{"dataset": "single printed letters, digits and signs in grey, bent and noisy", "train_examples": 395000, "image_size": 32, "translate": 0.12, "rotation_deg": 10, "hidden_act": "silu", "mixing": "mixup", "muon_scale": "match_rms_adamw", "learning_rate": 0.0055, "momentum": 0.85, "lr_schedule": "linear", "warmup_steps": 60}
Rows from block 8 of a small multi-label image tagger, named by matrix and row number. Rows with one number belong to one channel. Each number is 500 + 40 x the weight over its row's rms, rounded and kept within 0 to 999. All counts start at 0. Numbers have three digits each.
After each channel's rows are labels from the 100 images, of 14976, where the channel reaches its highest value: "place" is the part of the image that holds the peak. Only what is clearly more common there than usual is listed. The data: single printed letters, digits and signs in grey, bent and noisy.
# r30: branch 2 reduce pointwise conv (model.blocks.8.r3.0.weight, 80x320x1x1), inputs 0-106
# b30: branch 2 3x3 conv (model.blocks.8.b3.0.weight, 120x80x3x3, transposed, each kernel summed), outputs 0-119

r30.45:521491455482427633431519457481546486427513528631460577450526486502514471459421529434512425525449510462491411448547464548441455506486546485473549512533478510539484542532529425513464533449538503450514449488544558495534495492607582470515480489462419503513571563475492470490497463482514497498477456477506562490505455526557522
b30.45:512462508533517495475519490502476505487496471512485490466503455572467443425519481493486411514433500494499528505476459518489461486482423535470522552452471459490469490498477472426524501463474413583500507407467478441550508455478449501445545523406498485456504484501476463527444465503474482533496567364499520523438572477509545504477473437488429455460548470460428512
place: bottom left

r30.46:585475517616443557506488452576499548455486507528479434487445497520520501484453432512470425447485580452544441485512437458465517486486405502455512562589489505448478402508512525487458436495528532519404469485496488483517494537425426502466540496432499513475529471414446544614594522523458482451448494518512496524434493650544401
b30.46:439473524471555438530500568486468440555411484488446513471523467556449527494542519528487521484490516444469535518548482511488469457517467525519426533445493481434520510549427379495516460557444495513577510524460530530451478512492438520437441437472488477508531489470510451511529434495482513493481500581468482513470525497366498527461438515494551473505493517455464492
place: centre; middle right

r30.7:501482522486477474484479490548476464460486466488473503456503490507464501507421466535519415433416504461467486473455444453401446445477588437527445461553446541488528498523549557507449543472540503559421425463504514437525473545493451486431406485441498488453440458461501496459502548485518534523584599516522499462505452558464480
b30.7:484478535542478443537548502519560427390417487472497425511497453540494565571494431469510482472425472423490548534555482518519503510529509494555452427435517456487474511497515461458492474495506480553511495515532493525442538538519482504513461442543421517533446515553511494513457505512542435492403517521490500489473524546461508483525466450465519457448480599431483507
place: middle left

r30.10:538500532453576514455533556530535433593493463497494509456589535496502495399523445484553435520589586528539437527495474388488477423484522551510494524504560492483676410580482515567465518511460414500500488524537563500532506549528529504540477411488553444429554470577561549461555494463453501573490556510534481491513463440558544
b30.10:516496438383570516483469491449500442442566427520504493498463464543537506511495485472554509491471461397476525385526510464502462464447512514477421497467481547440482474547479500464441476515498559498500486531489527474523513545520412484520427504470456502495509512476469563421488546458516578444485489504530528512584440518528557475457484465537502504469503444472476487
place: bottom left

r30.43:487506570509480515460442527566494495431518487512534502551506486611545515475418474485484517426551528479550464478462480563485513580522508500484501495516467545503478483589481411516477427423486533483511491461450448475479540448537502519427467446554507491470516495409545476596478597413597537439427468494466499464536527452480463
b30.43:452470476565416486474484535505486543480424482502484522509563509567487563521498500441599469507480498454485515465483427576485474503478472528538473509462466531496454510523411404510473576547443542558530506466483525473408492571457459546442519434520526469506534473523571544466465480493502494515466530536432531481507582528484470494515455489448543467489489541513548504
place: centre; bottom centre

r30.70:581519619599500451490483614531444520530485515570588579543542426472564565588540439467511497492460491484460498619495523445466550551495477541553520573544469520599510549542498427427480432516496465462511485554539525528468617537487477539508531518458519450541519495495503525441511447486477456477502496431475500484506449514537480
b30.70:490533536493498496587434547554478504444466465485475518535511468496447503453477493406542536482522466467484485534460482506527498530523455454543502471416483577491494521457454436486535496462532468487495506452458526454460523516479516421491435432426528494484422480489451453534492529495474506488463485530500443485449478562498482512437512547477492439500530416388418578
place: middle right

r30.47:478534418445495517494539471500535494446486481488492528622475506548452515470481502440458507464520483595453497572431473515438513511539428452480577435477507534523445442524446461490524492567506461499528434399523491519403575515542517499457465521443489478386492545574418509499495503489458544435511497553454462432468522452504436
b30.47:541441465512580510484480413560553551539496468506479501479481541515461422463548492480438456448546513409498461452453407502510506446518484495495502463477490462450506427461470505470507496499516461500500479459437467474485516491527465473467471475508548566456512462422521500481436507468499474515473460412485499518458510449483417476450544484454412454482533470425427479
place: bottom centre

r30.71:613507511472524436577431478485472465450458517554473496488498545514468404588493459464503488551494512605464447553498470467451492506396432575422484575518512439612556410454429454513519465597483490604527516501531485546418587437512534481529485503526480447496531525484499479508521445504482438553477443448570551491449449431521461
b30.71:463473510475589483538423497501518476537466450478492451512484537556472464470479432457495482443510466449545496410466512485498430448493488514503512513492435520426470487444460493524463466550484483450517459510392487472423432495523417434589467521455559461501477424437455505480549479489551525496454424467507486477469467502494525458469509512498549462549502517464481461
place: centre; bottom centre

r30.76:397486492492449561474458493501481506558500571487509432514506542451496482432432508415540497512490545457472636417556450503481457506525574461423429493517506487435497583506582574477470482416490493533463494561604552470566413521475515511453496484548435474513524478432443478523552477499458465472426513529487454507451559526514459
b30.76:515442481549532528529559455491475461516567517477463390513459435507473513515511508509548477504444523491470496466432556543526456460491483526473521496505514500500469516557428523378461467406502477557522538436460469500518528484533424436496501491503485492503533503512500460480460452536486428500518496467491425462438541432471542486501471368459482518478480477465559486
place: centre

r30.1:539476472438529506549496531545476536444459472566404541440486514498416505481498466513435477471460523506521450515603467470535397439496483526471562493366513468562603458435525525506487533448411494501541592528455466499461502410596480473529494564538586422513454503468505517469413504476454529534450449414514539471534486448524487
b30.1:452512502472550440510488529511467399512486485536426524496521490498507481495495362417471420469555507462524452410509473483491422434525458490517504521478510494468488509507450487526535481487442482419522513518518510469498480537496420480526505489406473485455519482516456539488497431480499536517509519429493518488547462505456422488459504412597534484546467469460492529
place: centre

r30.61:460543547456490468576549546482559529446485473429525511451549510659506492459428541498568515514542494484536436457462484603519535543510533499502527490528614551531486540602497448449526539521509543529538543513484497470485495456516472552490486499467483521552526502551570470499484455522444586524517540509413509548555494455479466
b30.61:499459509486496457498419463412516469569440443517517485519473486550449478479495490456491494490478475453506485467528468470518546451476451486504547500481503474500502484480497505548441557514509555460475474401509453480491486501510569525473517455426478455454518472514493539430520546487431505511547470448464473463478378490532358484488512495453544523498422475466407523
place: bottom centre

r30.56:458439460463475502451380455395608482509485456594464492444582371447424417602452598496479532537516523540410513481428441428572531543523499533447484508463625537577556557469498498518498488468409547404458564489535503568498482393510527476469510457467506483542518510541461513408457549466461506523473514502564513439497483524547511
b30.56:542515475457513505492554558446524489493504462541468512500506580535487486507545480429480446431474471497550581490529476472503445509508461465493477476599532535491508542550440531431521517435486487514502588429562415475537440480456458470521496469430495494444434473535460477533513507522507563523562484461519566539524490542526497508495487534552531625529528480491474465
place: centre

r30.20:504523561490573478421561467430458461522430480549568486450531440542538444574551471347557569639461429483480513528467501556525579505524502579497511577519475597438524463489482462477581535452513445505573490481503526461503531484510568479488382516468533526467507471506500457437472484549554526440482494555495495465425531602535539
b30.20:521534480559458447512501475411483499502506514461537453477496475468466514498450433437498551430536530511524495421521520541421477491536477463508533450470437545428466510481513456523447430509454516439456436509448536479494450484489430424502502458459532484434476434506499454496442528465488499475459482520549517515541459510451436439469539570538583533473491461491554550
place: bottom centre

r30.19:499477497493515482619472506458488532473492406491500522511590511511531497513471432437427506514459475452495502525563455431543560503471438608508508488587480496532484445543461505537600547448453489508489550476522451557466492391531502531472521500495479517456476455485547367468435498437552542489572575505476475499452594621419489
b30.19:451513568505472477415549452470470436614538440499454507512449504416468538532519481523444533487574528551515467440518475455510482537542518400505537487472495471463462499565519445485505536492518563509529447499480478512505525462488454470479533481525427555493499499480514485513411449426514487501509485509529459523469526480513419474481498507579490553531458391503522482
place: centre

r30.30:492509493512471504451448525505467516539496507471522457506445460500591646460492561558509491418450533496528528461519455509558531435578473500465514594418489513491465490403471547514525524477499521493403509514414526470537507514494529452535566594468537478562459527467512529572514508508513556470502410581470553498416376539472581
b30.30:505471419460507464406448511469508521507416566489536509491505460437507481374487443557469440512513473479415496481498474513501507505451487482509545510537462558525438424503552486493446528550468392499498510493525456491464477434475501538450514481541559473493480494500453472531454460451484485495538468492562489413461509438433494454444434517458522473495489508470508499
place: bottom centre; centre

r30.52:437479490435497461496529489546514596521532623519476527450493507499568495531490572533543486433494490533589436455495414512510458405461559391500478475412457507525519455459496491520454519444473478497533558533526431441586482435442426557498450485551513489505491404450485486495487507555497488459577519563556512482456504544498451
b30.52:536510493515455440529448499544544481368480496506473516556494474532486505524491448522543390498450515499498497486474511476477489539487527581495483427527511479531497521510539508531539472538463468550571497424516529444436554579450487552509523453513491498504455509574445501464478421494522494559480504481465528527499484532499563476490457377497572464448526491440472534
place: middle right

r30.48:501535477554564483562483454511458498433467482540477498489490509518525453567477421481455553605507518413466456560501473462482464468444486498514479443440529466424445534437476517496516428499486423480650531492504482451473463450512558449525577520486558474548550529472483529556568379509595478541504493495465531504431499544494491
b30.48:496548490510527439506509559456405427564447493528436501482519454488480538452489422440454562472477513438496475455539534493490449516573470507547530479461476480466477476511435442492507460537436483466521507487488475514521420483491365488473447532478437545453546470497512423542482484483502515519471513483515445509508574457423474474536455537550522536490516459535529525
place: middle left; bottom left

r30.37:533526474484546482500476490557524551558549448514461480479585466523528510578495505529500512498459600480509527464514549487454500451537448506509513436573548508511749470521481536640545562501512507507483506475590480506440525498501486501535476585549586466448576468474574499501502515505455505448576532525541552609490510557485495
b30.37:532497519438621532438449523484571434431523485458531481516484489484537485598543484511524492465577504459521477471527599463517467541508453487492431523539551495486408439549533423530462462498510572561500526488499491509545533509475430494447484466462450512493484504529445539451479457495539545473446516467511539484532444504493462557507472487554498564479524496462508526
place: bottom left; top left

r30.13:460451509466446538486435474578463492488522481493479415507513512533426486489437438478448440495529501523444419460436455505480477516474429450546516460484477481486422525483516467492465509510505502463557439503461465508534406519492414507422508524527454579421431485559433478472537489459516491478501483473475425454412450545452430
b30.13:548531531523455375585546523535482432438511493531480508510476492544526540566512455462536436507463487506508621528531475516509436538515490561547512532509483501472449514569494470488537464430519486564538521498454539484408526541480478552548520444501470474538497527507513513502441478547544522476440536566500540468516510512479582470525449493501504471469517565468483568
place: bottom left

r30.3:479496468457493544536498479433431461525424532482440607481437451542490454452453441470471528491471397545503543482490576496499589450448473462442554485492467446423522527433477537506467538471559523536467422640539544550499475471504554435520443429504495486505538567469430524471457488463415471513416566480416499523477509446449535
b30.3:608480538506459509537544461506503472465528428483568538511544429514464376539522524537457537533565515563540475473519503488492514542559525538521508469501515488483524498480475471493546558493528484468522430482509566447469494455576515552461485438463518451522490496517457551509488527465505458590489499436512460434444534436528508477502486493524401499494526446523572459
place: top centre; centre

r30.58:401447618476548511729439470424586475452454504515489574487487596390571612497545496421489421509510583501483552516527534567519546496478480539458351519421455464519533501498486477505490457534497505544450526485488581457466499488495474556489482412519509445511508480465405565509545521461495484520483551466558477467548530513466462
b30.58:498541469401534503534423535551492491472497486509486502476470450487490533518466520506569552494498471517536473520424514446574546535382490446487424442562477487513477503570493525506573560478490544514585428455521527461493523503548528489499452403401500534552530489518500466498478431502501509534494486514486451519543466525512496481485587473498511520465467449496447540
place: top centre

r30.53:500532516452503537421502561503544475532487491509483560540528453494458407485424433548451571480514504538559500515520500471565507556528495496498532429485543474539554495491508468567478490503565575453461476366556540449463509444430478457561513498551502481428463541442455511581498540541582550553471521657532494480483458341481471
b30.53:454447438442567506550499504483476505488461439554485508459513508535468514429445468454507504431473464467486406513573544508506501437469505552551495517518466559520510457445501454484479565484535499564476461506497441491443470499442450535542498559457464382516427468473452526460504446510481518504480473442551532451462506512500487501440528448493516461559491515488410543
place: bottom centre

r30.35:492474494493445538492476496494547569483530503525517502475497499502517495459474444521527489443558518524538520502416505439515533490474491520485499497530501474519482489459488553531512412470474514530467485483508510504568477478482421450538525554469587490478464517541469462474525593608508444435630495491476537507475466512474485
b30.35:495495535495485478523487532538467476373452477454460556505560515537516534557519468500512439469465503452471497480579493555464493580532491594547465477439497462482428535546473469479475491530480462514518549541488490522413514538463410537463481449526457480529512476498485491536429448499510543567417530472477496527534536518459498503577439491477538424497549547514463502
place: bottom right; bottom centre

r30.62:451577419439508434602485525488471506459420512383499434431448449599586575505501473555527533565577494432522434491468459455432670491476402527519540458565560460483530478457535472504590546489447545488519461531438531480418420575489516533456494562531460489511480487539545427510394541481409442468498521523542552468482517528471523
b30.62:464530558507495524464510472391477508533513545439565452458501440464493457523550464497425540531459453537441477514552466490393504516471516482496455500458486525548492463484484503516458569506491579454477455577475544478487477450506519487485521508533467559429537467470447460551450550470493526517493531527500424480485511446487431458491573518467460577524431467558497494
place: top centre; centre

r30.65:495520426526536478568482412493583508453496502514524435485536559472494542521487462464417569606498602511452470416402522479533424489526548543459454460571567508413436506544488515472536442466542496568454405444454446431480416465517487507445568516504516496502490462516518525573561503484502463444450557492485457504453539526523510
b30.65:387548488495531450505542491446453470585466530476497535554436479437465506497505491597489513481596509514528423522465508382499569482476476512504461404468498464455435475545451462481484456499504473528516519486555465453489482485487548511451475516492462529459473459552512498492475431534468485436470492467497532529470563459513491398500533548524499509483464488487470501
place: centre; top centre

r30.12:458463415460502520453498485571458473418495556539460475470523553505516537614510460525523478557414516559465601464435466578494521515520479472495494511515478478509496473515560460539493469445568444532493455592443486463490463491448539469496477475475460495558467448489573521569495511467455514466515526400517456492485508474462435
b30.12:496559509483456487529541514465487489457512538523556499550478570582479542541567485514452486510484511550554452451495440519487565482587500552539472476516514498520495444526483416516523475464598412480534503503467551557416527477560483517503425546529498497438493439515560464540537584487498552497419527495485507540518492503458477430492530576500472521535479487512461530
place: top centre; centre

r30.8:517568564548505505513468448447548486514424478500522555500556568477512597490511472467515548553480510427457432508436468488509423464468551554467514498483500517501496486485445510499558483527467517506463474435467562451469536523516612489523492455501530504450570550467570552564534488529471499498402470513461535498493552460493494
b30.8:520516490527538494450457495505507474472466421554453578454574539491451566504492547560536522467476497510533487462549461480535558549541491519508489423487473508532490509493487430554511535595567515560479397536524493528498441516508516482539508425545465518527502415546513467537461450476459457526408500525520489542511495513516446589549491484503554490534510509489447569
place: middle right

r30.44:473569595490461535520537503513486497545452474580559441483435497513488594543482533533450471498484473465483660413460448542547472504535507475473508490452583549519458487477515507466523553516512469445491468457475583469507478528487496404455508508485521416528475456476486483465463454477548514450529585568475493445437451455514539
b30.44:502451452535558496488490497447457518484541534510470451485469429415456526493426502461534468499512421534484432513449443466545562463511526484450493447476549523509466451549490438458481549482439515535457535463514463493473461476522480544519508420512517474467507525451486483498369466514461484455482474385518505493513513510499573527492492484504499529551525511597513585
place: bottom centre; centre

r30.24:474444478439528491495517476465539458512493569531501397485529533465471565518567493465520541461459439512502578461454508513449486508505556503423519456443442558537513532421476442482555398422509450539443447554567512462489554465495492411455411502454474465435465451445475488524481471446527506486497516388520478470486485490457468
b30.24:494448509593538531479523473549531488442497488501494478511460431459441467520453481424508447501469483525483511507469528501512488501474436438436488442538455535437457526508503458449504464419452455567459482446422533453533522445521500486498485403440550478497477476516473454464429446517492488562504491411445438577483485460509507501495545502420442515483537483485517516
place: bottom left; bottom centre

r30.4:607494453451525440611548506539499487491535467500530549560568539427511469505445476500475535516519472419470426517537488476512473514528513527566486513518490507490460553453480564519491538520522497472410530408529525512501505514574469525519602539540466509437475442496480400545476492517577510483529492516465486519509494713466548
b30.4:469513505455564473409503462466456482528452494475517487489466466478508504478498454535451500465540553482488460521506439467543449463504512434466514515437453485460512531545501484422562469566521521513483528460465461505457539408515519491454479458541436572500473426429539485481427449453501481443463455485491469477492478454460474496550450496532465521480512411483515368
place: centre

r30.54:541498553552469613403512492519463503477500519588574458483423457465469442543509471470442484498490470490446616451508538497499440583530454482451536429540461532505550396485493496536534553509441604452481496410594391517526420572538553492565466479506508495507488550465486539401547504450475488462484425503496522513489470480509456
b30.54:543495465495482554562566513449523432455558506503403455483462477457464462501457483453506477459436472461490427517404579530496545446550599494532468506495481502512433496500506513463473468517452520537432463493460450501507425527459456516538572476472508482548527470476458530523460435497534547409523494483503549513512514585482496514476472441489544519542494503520511560
place: bottom centre

r30.72:445474470532570469427554460583484484474514553460620505516447469545507434474475454451465543488454508511425519496476463487517545512480451441421518486510499441485472453512499493510551483407539443496382622443504498478455467505464486525450522520431456417499492445477496385477493564479613471511519487443515496508488582445490508
b30.72:486551498555436428519528511545479457461493465514453505524501568515448562509505504476464541517496498416468537464597485606503498575555481533547516499558495492453426519574483524519513517467527508445508518511522521476343530531452439491493444534472464464454520530531521489524493548522535485512494547557512529484499457497420483493415487512518545484494549487515503459
place: middle left; centre